Rows from block 2, named by matrix and row number. Rows with one number belong to one neuron. Each number is 128 + 32 x the weight over its row's rms, rounded and kept within 0 to 255. All counts start at 0. Numbers have three digits each.
# fc1: MLP up (model.blocks.2.mlp.fc1.weight, 1152x384), inputs 70-104
# fc2: MLP down (model.blocks.2.mlp.fc2.weight, 384x1152, transposed), outputs 70-104
fc1.375:130166136157129129145172162119123129148093096101152117145110128143116150091128121140124133133160134099114
fc2.375:132112097114076091123133077143121084146121120136154141128103127148097047127168062072134128094173145096134
fc1.376:161070109138139128094060061110123091119139179116152145144169100123111140106145122173129142199098137120113
fc2.376:101132136120152131174153151123112170100026120134180137109124147120066122091114161151155179127108142181141
fc1.377:076146183136136160140124160099100157154121175074138197103098101141122112123138102130120117105127142143141
fc2.377:118092129086043111110172098133179185132122087226093135158160147128143127143150143129159168098048156118152
fc1.378:167149143174116159111120166160154131151095200086145132134087134153120158152151109118167130154098081118177
fc2.378:160096110123163136169048136125105110132141079162087024109127174103089098134090133147102126098170130162045
fc1.379:128111154121174169141127100140144163176189148077149175142137121113169126130165111173140123134139119167095
fc2.379:091152126102143125124161068142166180165132030134134093158170139168138127102136143130111108089150151169111
fc1.380:147166162159163159140141119170144141129128121118174164182112151125119143139118149156161191131121108094089
fc2.380:121119098122043154091157114112110155141139101082165099075071166130159085143062126094108134129156113119176
fc1.381:167039071109162135053121113092152130104138102092139113106080113101099142106075183078085103150170139111141
fc2.381:096082185151163123119104142113138084139163133140144139133133123129120055138109122135142104172140132109110
fc1.382:103151178099120119096141159160088096153150111049103123159177093112068115080142097138126148129145100110167
fc2.382:080126161187147145148136185173061143088103077106147137102121135127153148079165159144169157092115140164096
fc1.383:165108132126197155120137147130123110098116129109114101156125156147173123118116083185135093123150153134176
fc2.383:091129104096099128109119116009103154146142110140120162126127133160050094117149187116117075151120135151139
fc1.384:104113102102180088158181182143152120091096073148075104198131084169114114187152173075074124152103106106098
fc2.384:151079175193141135112159123153132101159152132154154101060098141178170180095141102151090073142208136161183
fc1.385:035124143135123082169111204115161080180090210121135122126084147094101137083145157124125088116077102144160
fc2.385:182088138087077121123104075088117089117074082088142118170165096129124121177106176112168109158128103150185
fc1.386:158114089155094116154126150164161159141103076135157138100136180120149058157117142133130138126149101162102
fc2.386:148133151070157153154105088153102130147118147085175078136140140094079171146143127137116108147109195112104
fc1.387:147127133140123110096125107131121126141105100098101121120144116137083180110141163124131162129096145064130
fc2.387:133143117139154137155105161155145138119167106170102067129144107149170108132140119082142123097094146147123
fc1.388:128161176179107133101118124106155138123140118137035068129143192132164185158078151094157130081139090134119
fc2.388:175098139129142111084143115143149167152114164095185146103149095119100101092126183197168102155121178121109
fc1.389:119126079112119111095127130173158165102122119190104114098173140102104141074118120133069136110140146171105
fc2.389:168127106158111104134110087136123132144169078124106137200071097146117173085186125136154109121137157089146
fc1.390:122108142145155130110104167161099180091127102133141122036090161122178125103156054100116152136156144123179
fc2.390:132149154149106127122175112060099124123155141133135172148169142092110154172130126096148107131176110150107
fc1.391:140152126103125099115139100096106153146112151181136136118133129094127106107078164140121146106230093078136
fc2.391:138164178124170175126203058182166149119068163119113146165159166134164111110102112102149183078133098068090
fc1.392:150153122154058136145113177140164146145099129126143114163077097132084117174191176199105114147171188013105
fc2.392:057116118170131128132171181165118122063126105114136173179165093148127081141117105104156137073092079161123
fc1.393:154085088153160120100083128115071099191132112168107148168151149164111202125173139089159089105137113129187
fc2.393:090178130142086175140152142102154116136153149153172151136167150155142154159185129170120129100180059155097
fc1.394:120127109137153108120112129123146147161113065151165146136130172103175148093133142137171115054114151155179
fc2.394:111093096083108166135154131137224183140106102104159109119108088154129089135141097129139085150159116063110
fc1.395:108078085162148135116143128154099126092117093128124086136158091060127151184151093104069163116156066109125
fc2.395:093116092137143106177138170174135119159110116096088149186107140124107160142120119119129138097112169094136
fc1.396:149107109053183120146091037157140179107094133137165146110149098090102166084157069124142134084139101140138
fc2.396:149083120079117115142130183128134152118162132122121131088140140132068176127131159155173101177096112133133
fc1.397:147128091129076135129147117146165162053133112159082124142106120119165064151138089106117082199159114196137
fc2.397:166111131126128086146106119050089109120161107084098116094126118115051186090141149161183158143171155070137
fc1.398:146193125149124116148155101129165155108109084118099088147091065144183132196087193135100104096155148098128
fc2.398:124124112128107153138111127127103112098091130124168070107117171144085123179105128150174100163162104145092
fc1.399:068176169043138155084131115179079116128153110188149119113131111138086170160140129124130126127139096132146
fc2.399:180141160097099147141139132108196137086122142172132165165124066146160144099081125147094144148099086114123
fc1.400:141119147127183083136096111121153105122118082150143089143138104153095090059114203182097101116081121090113
fc2.400:125126160156107120195145127154116127167126134112170150134048166101162156086086146061127142120181093116177
fc1.401:145143187145089154100105057113102120123107161159167157158123158155139120084108124099135116093085200140101
fc2.401:082094055121157134115152150119157108147126134073117148164120100183120111134191067134134096105121058161171
fc1.402:134063094134124156188132188113112104148087143092131111166167093121106123137137121115174131062132126081168
fc2.402:144157148201121147130111170118080126098124102168130156148103133064129120121098117109142135120162072161094
fc1.403:151177085150142138128186110125220196146137096162135101142078141121144149122108165139129123103164121085105
fc2.403:079083140143114126117087110129198148125056075141203151138144080129117101088121120096100168174129138075192
fc1.404:114112087059133166114153183097158100104116144147078123106083143155101139081085105131129131136099155103132
fc2.404:159125125154104086166104132107091080126094121073096149156165119168095161107127142151134100151161108071205
fc1.405:116115101164154086137063147132122157150134175064054148144163142129109124147104187130149128098084131078124
fc2.405:181111171099129116140161139101152116166109134070181099187141177092172102078107000128124133114177120161112
fc1.406:164142131135075121100116091150157139113115133090128126137159146060134144165133137137110112144083146126100
fc2.406:129070150125154102096147123119129158100116130151117047193103151084146043085143166090164140111152092124130
fc1.408:097163077132139184112127084126136121127150166129080105125153118080087149123102150133105132098065119135073
fc2.408:130158098131110061129122140114149102132070120165147093121107176143139155121134131117111102186119051153143
fc1.409:049081150105127119177124151115118103175114153088113080115170157141206071160101160124127136074212171146122
fc2.409:179179088090132100072125056146137094107104176164109183156149125096116146083160089085187206123111126132159
fc1.410:100153080109126127154111130105145088114163105177109123194165111138123151107088117085146161175053091127108
fc2.410:160125177144085093113120149096121139084142096128090117119123156138148081094124115193115108090167155116121
fc1.411:113117082165140093123104186130148145060111123120129114134133158123103162116164161097112112090133101118058
fc2.411:124129145122103105138144105108096163150166081142103122168208106114068131123132115153154117139096182123135
fc1.412:156087162160123146110084061115149157171123115147149112102132149100097085168119139145057110116126132132121
fc2.412:155158129095116117162150150151118087135116121082149114157087146148140134138136132126130123097117082181170
fc1.413:119081099123186146143136123158125098099103159112090102119092125138155109083127062168171127158133101158131
fc2.413:154106132133086178079135084128163153192166130076143179152177156062092153093135124132157101179157127154171
fc1.414:113181086161113115107086110139096176141174161156129107165111129183093121104139145135129201108117130128123
fc2.414:139100162177166172137112147079123129131098103131147158119079154086098152154119120120102150156096137144134
fc1.415:131143142150160062117176152139079091176217149150152093150134158129130119148124178164119061096113170150136
fc2.415:100141151102098129096142083173126173103096079113124138110147130111157131116087153119114148110129200157077
fc1.416:086124116125122090131145061108152113126169128149157110132134150063175108169104139174107164079114115164163
fc2.416:126099105211081129136124101121162143115164124096180153135093172136069081072068135092120080170153131109138
fc1.417:113188162118113114122139168133129117137151119076067195106131085146173149136144078119198088107118090094103
fc2.417:166157097152142171136092121064092128160175100152133102133155129082101192090127093161074099127132078162117
fc1.418:108180127174098074141185148143139097153145038119167094152137103125073174148128174168107130120145113090122
fc2.418:134136141197127223167166120148074102117188113080079155085123150091133109113080146055151111130087126129060
fc1.419:066132107154201134134121151083140112130120120148114116090135148113168115098103138168145100138185155151170
fc2.419:154126103121149167127123101130137144114164121097196183134142117136152141137108101061149151117102118097140
fc1.420:114156083116124160075114111068095097133164149166128093132085130104085147156141116099131167124220121147177
fc2.420:136107082152228144137109169137101103078083163136144119116143169177149127140111123164207161129138075104110
fc1.421:138113177135162104070104157140069116047119117171125133132091139138089160118187124150179143141085114094140
fc2.421:052135101107117086097102115088143098106133099108136097094039115188154134079060157135101127151106142149093
fc1.422:164094097125078204135162080163100101092128122152148153117188139163092116120147144197075101137147135136119
fc2.422:138115101084132129131081137122109115143124101127092110204117152129131101105127073078177137078112110177115
fc1.423:133127149119135117123168081078129127148056117128083125123113126182132132133118119053172142099141076124099
fc2.423:217099154122127169078153091205098106147126187143114117140177152079152194117129124042124140145118139125136
fc1.424:179098119079131179151141139116114126161063113154151139088123119130117135122188074062173120091145154112119
fc2.424:110089084133193095084180142112080115103092122189070109143116085139118138144035101142135146104116095062147
fc1.425:162066064078164160078125195128138174137118105088100124084212148075132167097120164143126074090102167141148
fc2.425:148067129143194133136130122119145122119127138090154193116090151162128093131141120111159232161110137146114
fc1.426:103156117058123088152126141114120081212113066096156130091185108097125107135092091123112112140154109121109
fc2.426:117080173115121046088140095140121147094163110137093178137107139116112122138155155135151148109164137141192
fc1.427:123153091144104084085105096116093077147151127139111162088145115160141095044113255153123131181079151111115
fc2.427:143065161121148155127102127097120149074106081128124172103136127193192101162198121121165119124139128138075
fc1.428:189177124196090109142125142177159086102089132123166076147153090128046139107106112178131076117102134148169
fc2.428:192121131082122111129109150123096215099102183102108168145138188108164127126128116110090130118135084128148
fc1.429:110185070112064178120185088148141063176086127097169129136121180135073098166138179152117185162120133132134
fc2.429:150141139163132114112082135128165129117131107171066094107106118141190139131130152129129173130216097112101
fc1.430:184128188156124133171111116099120145112148160116088116158168091161119131151162118054162097158141124081143
fc2.430:148171103132124078184119110125088133160102124135107168146189175103177153123101129104172110091156121086126
fc1.431:162158138149027175187180119125108127143144116105179133138103156153135073195116090117123130061145116092104
fc2.431:124147105107154148093104111168150179093143132119174142089078017150110140097088110160116132159090131162124
fc1.432:063123119145114156188129130146091158159155162089154173129114080088106166102119068155135153134162155117142
fc2.432:106115086123205144107147150068069148070150127105111126140114145150060179127081037159158106126126151152096
fc1.433:117145127150118127130100154156130146188144098125179153124126178167129126054155131183053109078128170173151
fc2.433:179099165127173172080136108176118134145183128109117114152070122103143152083094129139224116163185119118112
fc1.434:132092189141130138123092194157138131107120078169142137151181114138083114072158107148080138137167159144132
fc2.434:201125119128158142223138125138073067113094138183125201171123146183111148125100175134140087125143096185115
fc1.435:123046140147137119164137162134162054145123188146085126160123184134115109091091180154213129133132134138129
fc2.435:121153118084081181147082137138108127094110102110098164160139079116152125134171150121111166144151095160114
fc1.436:164122100024109147119125156132121133150083061058191189101143148146113125142159108126146103109123131160093
fc2.436:125088119169149104106079098111138154175119131130094069184099073114138072111070114077080104121153164100142
fc1.437:121133110144136098130161125122063140144153166113115085163140133223083212090166135139130124083137110047108
fc2.437:120137144102102136150098113127114120116158078142086145166105115155156168155137046136143132102107080146147
fc1.438:143101136105175119098111052113176102062089108097068115102136083120113137123147122124148152134156120198153
fc2.438:078103071102166100148104132137105144150178177087147174153178169127140154104096117141105130142128142135133
fc1.439:127144156086150175099082118159185184090135134119143150129019091104100145158085151123192151142162172114178
fc2.439:086107023122097121128179116133072105126173074120140106110109179130160166130112092128119137125120182130125
fc1.440:142116223184132127164155122157143146092108084131124105098086131135090141143156162101173051114151084128097
fc2.440:101158092130116084095113167128117068140114100163117102131185132159104078110145139141110121096122091114171
fc1.441:144120133156109088134097125071134121158063166124123147138084146090164143170150144056163086089058092118151
fc2.441:143163175144076080173130109088131124102132125070168074093101080078068116109106134163154145146205031187168
fc1.442:085128124096089163139177103113179126129077123131120090152079092223100152192120113138072125135135161077128
fc2.442:089107174208127100148129144128114155098159131126144162128133156108165096072103130125107088105123156086126
fc1.444:094127094056152073149099137108140076115182160163099090115186125176120162094100125044120154217103193098138
fc2.444:118139170106134160151121133114025156151111145119100121117147168127120123125093133132114135140087170169130
fc1.445:192167173180089160155128104192125124117119081099060147083111129143107105192128136119089181166136117172164
fc2.445:060080121116113164130111084076119153118122134128167123184132131108074153107137128102111137112142161095069
fc1.446:131143122204066113145130152143115102106116100137103137130127128159083144140163109143118164140092184147165
fc2.446:124123113149147144145162105096187138100144155097083147155133098048151020130100145104111028108146159123118
fc1.447:145106089135136139075105085112144120090133147170092151055136139145129163071106171045129135137116156125163
fc2.447:184084169097087075114155174136168087152104133114142066124168109151143147128109111154147124081128138115087
fc1.448:191132098152170182088106188169210173097073122105181149088151166119101112097130111095100144133133142124148
fc2.448:086152117121050123120135085141096102081159134165082152113155142079126171106080083145176102125151124118078
fc1.449:131111100115066116097144145138137144073172127178136112182093155145112129074132152093163117106085121084170
fc2.449:106143160177228112150146136143175138131139183086132107084109156139107112034172123094158097136169152106117
fc1.450:131105116118144169102118128117166111083111082148094159088089122129111141141113161092073120207206107080147
fc2.450:103115129150095150079131141118128128087143117064135186154110144120101123146115090229120111138170127128125
fc1.451:099133117139096125129139150124188097136209102148122085095185079099149141120133143099069147097119110139101
fc2.451:118152125104163145156148135139105160158076159142128120128115160126075157127155089165144049159165116132144
fc1.452:130152096170131085089101149039140105111131177178097104182126121062109129162164134150104129078096146120106
fc2.452:178151132056145137172121123131155130137140143089142139093114146096154134144097153124097131156143107144167
fc1.453:156153108082170143083112090138131069155132070143139156102126126112126132162151146155096095137140186091139
fc2.453:056125144118124070122156130140150150136069125133106090120114148160117120164126147120149138085185120165124
fc1.454:072166187092184128109137122168180109111103109150124163142106123163124113193084199130177132136101096051109
fc2.454:096180093159133181127091127113150116117183123120163035142123174095157107100074118174129091103094136146138
fc1.455:131111113137147145145116194147109096125105123076155150164126138099122117027120109113128174181110154135149
fc2.455:145170142188129174144111060121126126151151168106144174178192154154133102083127142130168096100150097119093
fc1.456:118123179174126112120119132136118119114123064105188154121167113122127156086185137114108106109111135091071
fc2.456:134120139120178106152135139101140107149172157144097175142144127128168082079143152152114058155138153120140
fc1.458:099094059050118109108149122149121146106132114142103131150144114149188135127111117110110168127119082204125
fc2.458:169111144131155117215120130136123092135093074123086068123189141127123170105153098092151105168110150138140
fc1.459:113128110116168146139093083112171176154131143111120163127116094102125175085178100112078067101156122149056
fc2.459:152116113128134170113163113162133144059128148142142146180164163126140123139084102119179131136132186123162
fc1.460:109075173095167099144154152138092100146154064156154102155087124149127080141102167142155131127113097080116
fc2.460:109111124128172080110126179100160122093108138116122104127134067145177139151125083098095083165176114121154
fc1.461:114103157091120116153101230174146029121146132096128129088129115147182151095217130126118116175103126132128
fc2.461:149087088183151112145145106112086152215147077108152203161132119093111120138092094167161157128116139112151
fc1.462:052168196181123119070113132138140129168196092079132084098111123185191070101099163160070187138169137120156
fc2.462:130127164061057117160175146074138139093172129161155116099133141093171163210142076126176141151142124101154
fc1.463:147108161078114168098136105176159113106092097195097094128146105088142078141130133150115132077131076095113
fc2.463:146129122164135053138106125118150112095093128141151101131113138181139168122134153131174176136132118101190
fc1.464:155086105181082104129138102159123032021141165142118150148143118099114179104108119119158159124104112109132
fc2.464:136203114172163139124066078123179148126160101128129142188115118135170129033135133123157102185088098126176
fc1.465:098148132107093159138123035133131118097148114101112097125137118096142086165124104091086089097188107105151
fc2.465:087119095153164103075132189120106213071139038176126127118154115113099145100188118153193170114138094142115
fc1.466:138121123165068103050160162124127139123132094073156154138121114138102093170172128129255138169166171176099
fc2.466:112108106200185145164065141106097146084096107124150147084117159088166102141124142151097137093101115105150
fc1.467:142152112177093127145160186110116168144103144118092160058110166104132169132097155136135127153152125120190
fc2.467:142122215096165117090143084164132121082118106141145151163148105132125101150200114141136131180104154063130
fc1.468:117175138194149109162115092146200126113127150096135075116142152113101117094169113100111104119125155166058
fc2.468:114156129127135157131104131113190148138080172171134167143137147122170103123163091165134125116172131113155
fc1.469:102126134108152132086134083106088165108139151148110078159082128129199157140113189095126121112185107154147
fc2.469:165146117105137066088091128118110108166111157096151152109135128134102094136131096127108169111123148136089
fc1.470:105156204069136148133143078101138154095092132092151146157037082090073171157135099103084140089088105166162
fc2.470:079071113132162101076114137129099124148123113185149115137197088156121146160139102179167189128155163104096
fc1.471:074155105166155130091155068083131098115075106140104117143141118205140088056129118161125084101129118122167
fc2.471:149119146096094125088100174117089102120119172114128113122199086123122118129154148147113094115209126143131
fc1.472:142100117136062129177165145106142138139149048126079141124108145122067120143105099086184132154122150104152
fc2.472:174150154068143131117118137095083087115128135127106116075197108152139118098131177140195101129134094077067
fc1.473:103124105107059102092061134111133102155196126117175038121126168119097118174099106067101149129090152134205
fc2.473:104173126148093181121177156123124152090066149135151179148082102187139102017168133127110102123065149142124
fc1.474:114122165105061172103148112101117149135083160153151125060110180146103162089135101161123047129101099038095
fc2.474:097128139119101136173081113137130078096141101122104135110117079098116126074130130173116093099149140160096
fc1.475:048117180172114088123096167159141103107182084156143094104146090161074116130116123083086084095121131134136
fc2.475:188041103148139148124143108118103120124149157090073159159055204091180168150143136124156089138147152076084
fc1.476:151130132164111125164181152084148123109131114159099106141117172179131103140159099117163186122175170116195
fc2.476:148071102124065189130113130144128132099119056136168125097171128133124159195128164141106102062134098075062
fc1.477:126113136101083108134146101136090036170090116160094137115140161092083148115139127040104091145085142109135
fc2.477:161181156139061152160079187133161166060087092155060154141135113129164128131140160143086085159065110145096
fc1.478:132119149173149076078128127122159155123120073125096155092138145131110183080117099118133128148105151148120
fc2.478:110143123116111175155169118127112145127171111145134104136132129076157101170137137080161153155156107101155
fc1.479:132148173156148102172185145222146092115152169068161201087149134146098142145136149093150102116088160172158
fc2.479:138114071145100197058143079054122149169104123154119109150143116114138075095143156117142148118144113150130
fc1.480:097084158180161084134123111135165136155117070176108127097089096115180125076106142156090166109143121180121
fc2.480:141119103036097110135134107117128124098115144120160132144089145121129114141070116148174103144138094162155
fc1.481:141143135115086193100123139102142111072160113190075117101142138137135138119115162149167129166140042096168
fc2.481:108133118138095075073170097077140065155113168057216119121106106169105106151128108182085125127126133107149
fc1.482:145132075142100110149157108132139152172145077152119085128082164130108107135114164188141132146089118096166
fc2.482:144109205096126140083131147111143151097087163092112117096134080086189182141077105093096135130198122117165
fc1.483:102149165103113068129125130194160209109142110141152129153166124084103136094106155090143123117128111118140
fc2.483:182145098136177113116110124102106096167118180105104122082087195179137172104156074179082137126065106095195
fc1.484:080163098127122147122133162149089147117140108097115119154090092065087118144114162134108121143050220094108
fc2.484:125136154187131112230165146109085149155091132100054101111110139051113164172118162112105101151137142122163
fc1.485:170130123155112151077150106103129137087130099169119167110150142171149081173061119088137107131138111064135
fc2.485:140129116077124125104114076080086155126119154120150149129104174148112063122187108166091105161143166100120
fc1.486:176146090142161148154142119173138104108122101124069083122096209110136113149089109170163144149115077066146
fc2.486:058140145107073097133135159192067143129170151082110119106173155158098118178140143119097111117143153086107
fc1.488:122152101065060104146142163148095135175137099143117069140098142193113121114132145061135105100110138116136
fc2.488:141151151116155168145120101056151146145146162094120164120081127113164150146103134136089188104102133117092
fc1.489:178129080119079075145138166116122125185111116108093110081161137120104111169095120125070114121178153108106
fc2.489:142148151136126128077138102158126158092135131096135176098092122106136054088114136122150154081158126104111
fc1.490:140126159131134121057084136035106134112138157124092147119184110169134143098122204112199172155133166086107
fc2.490:110149129118157179132156154159090148103160086118114056133152089169125130085099118145127059144085085132132
fc1.491:163060110140117152141142111126133159140133114125155097079090144139160110103104169068159120129137125180100
fc2.491:113183168148216121118109156086102087087113154082195134147160088094142098138128085158131113171105107124161
fc1.492:161083156166157104126103132106145047097157173177129100064050123107116165138106147156139185133090087090141
fc2.492:140162130088094046139155089148097101086113095111125098131188118127156161065105151143196045184182147166138
fc1.493:160142092176164151116136119110112116088121144152142093125178064068079075157112136154123183095153142138183
fc2.493:103089141004117118124105142093147120093099126168181110152112126142176086117174155087124149151138177118121
fc1.494:133104147124165089112104181157190152188161161127196158098028099102081122132150105117140070118135097109141
fc2.494:164137151081152140172106029144118141079112118166147116195109063116144135162096097131117095163078152150164
fc1.495:189148172150080121083112129135152103085187092133093156057156206139167137142159173123184181128177163071161
fc2.495:158151095117139169116130133090094111155083192138157134157138049109138186094164218180097132109093088171149
fc1.496:126169092116087087146158147130174134086110165091067088133074132114138127120155132147144145122102102064097
fc2.496:071150203147123157182095116089068151117156119118150129141137105106132102139131169130086158151125127133179
fc1.497:136101128121089093136054131061138058101130153146160076125141111200120160144163143139122138129082126101102
fc2.497:091186129155136184130126196142162116148118094120125089142106124127151093162112148099082127075101161156120
fc1.498:171129174185078119117062176172144129129080092197121147104115235185094082138120120112077096106106118123105
fc2.498:145100172094125067126146107154136112108140045073139120156131087107177134150131147129117168096128129166115
fc1.499:139126111081151138128088079069161129121139079065154141095131122067095133111121116166088175120160116145145
fc2.499:105108100145114066137160106156081160055129142115163181118095170087062176136105115156114166119185163145099
fc1.500:184177087122116138189090123142155154113114113111138106161149163096156139128138140144121117137152081081161
fc2.500:127146122121127147120123115135120126136139087142130065160150123149102167187138151102104113078137135128187
fc1.501:145122100137180083108098115040164118158051118173084197187173186142124073111174163133152118145157095088162
fc2.501:145154133118116148155119152229053129131167123117120068087059162179098134092156122148134147102159077160132
fc1.502:112212112106130107108127091130120187150079081098117116142157132100161110067073132195118135146104126108179
fc2.502:149126157143174082145125135115150119120150153158159156099109141151148118144179124111160164101157119127111
fc1.503:151128097156134114131136143108154059141136082102136123137141068059155112146074079154128089087116173141178
fc2.503:154085159169129114109093142093139180129089118115122136104090136133089178167166131128179098137175105121100
fc1.504:084050172079114160080151136135197119068137103136164157144083152075123176081107102181066164156123205100156
fc2.504:214082084092126154191104106175135095143167074111146112132155123132146116181149106125129147140140111119134
fc1.505:114113105070115187144171150158091163142149109174205095137153125148086115073070130141141112159128124106103
fc2.505:103104078186126158090063089133150110109107087070105137131159126091079129160175081136088120108161104118174
fc1.506:151115131143200129176178072168080117137116120129157082133145111121143116187135100085116105140178193135119
fc2.506:108121123112089148104075092065147141092089114103187186134109144160104141142135084159082115085142103071123
fc1.507:175134152149084185127137155143038138092070159140153085126055135170109104144184115127112135134117153084106
fc2.507:121107110142140095077096083093175102121186081092170171120141079095106117112110106178067097103089168091068
fc1.508:153151129153168187117135147160154148094149146138104148016107161134156150125170114086150075167122129167132
fc2.508:165107151125110081086130087142155090186149100076093069143173130105101067139145099150165161097122135145095
fc1.509:134081126110139114069067136117192134148098118113126166147202085126204118104082103133118112123181138163128
fc2.509:135090143200128129129110105102157046080101168148158102137095142096121127165168133108126119094163142085182
fc1.510:089118137108076134101094109109142166126114165148169151101135126161093167212131095135161160064112115134201
fc2.510:102095149094169110098104122082120117127096099103121085125139141127116181084120190188147104189152117200049
fc1.511:110160163115180111146164188130164122139153155230145191183120117162076135109152135124166120128117114142162
fc2.511:087097045103093134121084070141066086113145132136126096170103097135116119134119157147062100083129163103125
fc1.512:048129086078121162214133104098127068116082102113116071106054135171127156136160094173067121171185086105131
fc2.512:138146136177066095094110129182144184098142146097120185089149120171128109194081141123159102134178195134139
fc1.513:126079176124108155099083108078139148127087161113105166117132159063147081128080169143107065144185069159119
fc2.513:126140100101068091126164094178124134123149136101125144144114066120132113103158155146177129129151154037109
fc1.514:103140114117129132125136132077112158155086144142099134150144079147157121101087117134113114128125078144122
fc2.514:119160146118118151145153170141112161113179204127171084094112108157072080124104134127164144136126102158147
fc1.515:183135181138137056113135122170108105144148115147138122124142146148138214149164169160081142176075106125171
fc2.515:120112115110118097125081079134099177125122127129105102133169134187137078156134134147178116068094141122160
fc1.516:128237121146094096135148113164086142072162218160121120135048145129148199115131119092092138121099100115158
fc2.516:154115128157079145145122121147126150126120113063076094148122099128094108156110119173142123211112142098072
fc1.517:104113134097129110076115158154132143160162055175185157213127131147141104132140175083159133129107157172111
fc2.517:123110134092144100163136102132155122114087109088146157126078123142124156106073110120135083103076111123134
fc1.518:073106124194161169130140168151168144087107148145168140089180141163202141091101111139148131122120093108099
fc2.518:111161134118148096113116061104158188118114128126180153117160090118141102143139067099119105167083106153098
fc1.519:166152127149134107087118152127146089158111092116192039109095093088093069110053122189149112073129114088151
fc2.519:133070132172122164136131090126077075141054156155127143122138095077108184150065132110130114162126114137114
fc1.521:110131156123146142155155086110137131097182124118100115162109155167144135163156097104118185085216099234191
fc2.521:104137120067108155162130146136124110138081180137183125183114101138170155150120132143156176129151113073106
fc1.522:170150107084172178118128173153117089184180152120132188142135160137133158147134081110133184134133141056142
fc2.522:086183140122179170135142094126147156125171118132156162091087121092120082122115110155146098120118085073142
fc1.523:131153135121190114125094125125140122129183109095118194095088148093119073085144176211123151140092088099140
fc2.523:084106120084116157119188122122087198131102112127121076116111147152127114086185057148106160105129156076061
fc1.524:142116156098122095118157134095133052030241116166083106106144158123199069165104146159141111129193156104131
fc2.524:160139123075109173112103116090078156189057103113159139108090129124118160118136130058112155136114146115131
fc1.525:133167037135098129138180129086203130135157108096165091093114123098131079089163160068118115187118109107107
fc2.525:126104163105123095119102065110241128084141170131093136121044182165128109138121118146139081165203159131117
fc1.526:198125072094071130119128110078101176172119103092125123099160095167101119092044143085142124127147153093151
fc2.526:131134122083139121118128109098108099093096083139122143103090117074149109168072088174168144076060149110129
fc1.527:166107130162134114108082104139139077110164139110050138129165064080104173157153160164147089153163157073161
fc2.527:164110082135145108188137128179143115084123179175183158135144140181133145123111045153177178120136122179117
fc1.528:066108106125134058160108110097193146110107128134076128095165113076110095115137101131105100147170145121083
fc2.528:125150103172113127114071106145106123197097110171125105154136135138123103147115171144184121146150080089111
fc1.529:096136174101111058178078136144130158149130073129182157085153055110143121159133138055172137163156085157119
fc2.529:124122116102152121084132130147123127103124082130102122147158078220204144121176145124181108126081123142117
fc1.530:112121128113143141152103131093149127181081167148122185143081070164145124130122145111109125097124135103126
fc2.530:141140102083132098130117108176105154159097159131086094109106128139186104136081081091129100119119123142099
fc1.531:110114087166103087082147140163115149085104117141135125113145111115101107077123122114125124150182187113138
fc2.531:139106080119157154136148142134097124120158152126160137165137146100124094176140160126124188086071174111061
fc1.532:111131116162142176130081141162172154118202091131152138111119119150117163112127161143106080140109127151074
fc2.532:134139145128094149135147151123181089171085166122134110152125157064100117145089124117146133214153188100144
fc1.533:152163128097129137174140079096078145134172121127098122150113112099094155099130117064101102115133166151111
fc2.533:106112158155129155098123147155110150161054108143120137114110144122136128141133175144102150124120113177129
fc1.534:146166126166072053103146100128092126182126105106162143117133164094071070146090127110100079023163160120165
fc2.534:194171176142187102117075156139146174099124114184093164148142099124068122083175124145106122086115109140087
fc1.535:148137101178161181130093129162138142114107141135149205179061143111151125129123105157136166095192104081166
fc2.535:100121149110064050186155119143126070126139069186101125114171087131162104157167189104116085144105087119128
fc1.536:163088132083107108067154151110159181131174090081144114188167153135094159149195154121095133129153169097092
fc2.536:145124100183156159102124169120111093087084178156150120078108154126156117159140117085152075155112101085120
fc1.537:111129096090121102111127146186101142150116109113151156152160083114096065125104094138154100100161146067149
fc2.537:114116142161153161124118161119184116190041141183117119180120135143175102152124142104137131114093066150103
fc1.538:127118112170128111067150200151124155152149134169150138128141123120100073172136127130169123098138167102083
fc2.538:122152092113171142094101098133127168068125130096119092093135208060144087131065149087155160116107135112174
fc1.539:098118112114116146131123145142120135192142098131103133086118134119190111161113181170153179149147158149160
fc2.539:153122152132191079108148130080120171063112124154123100090170115198111151174121089081178121177106039106155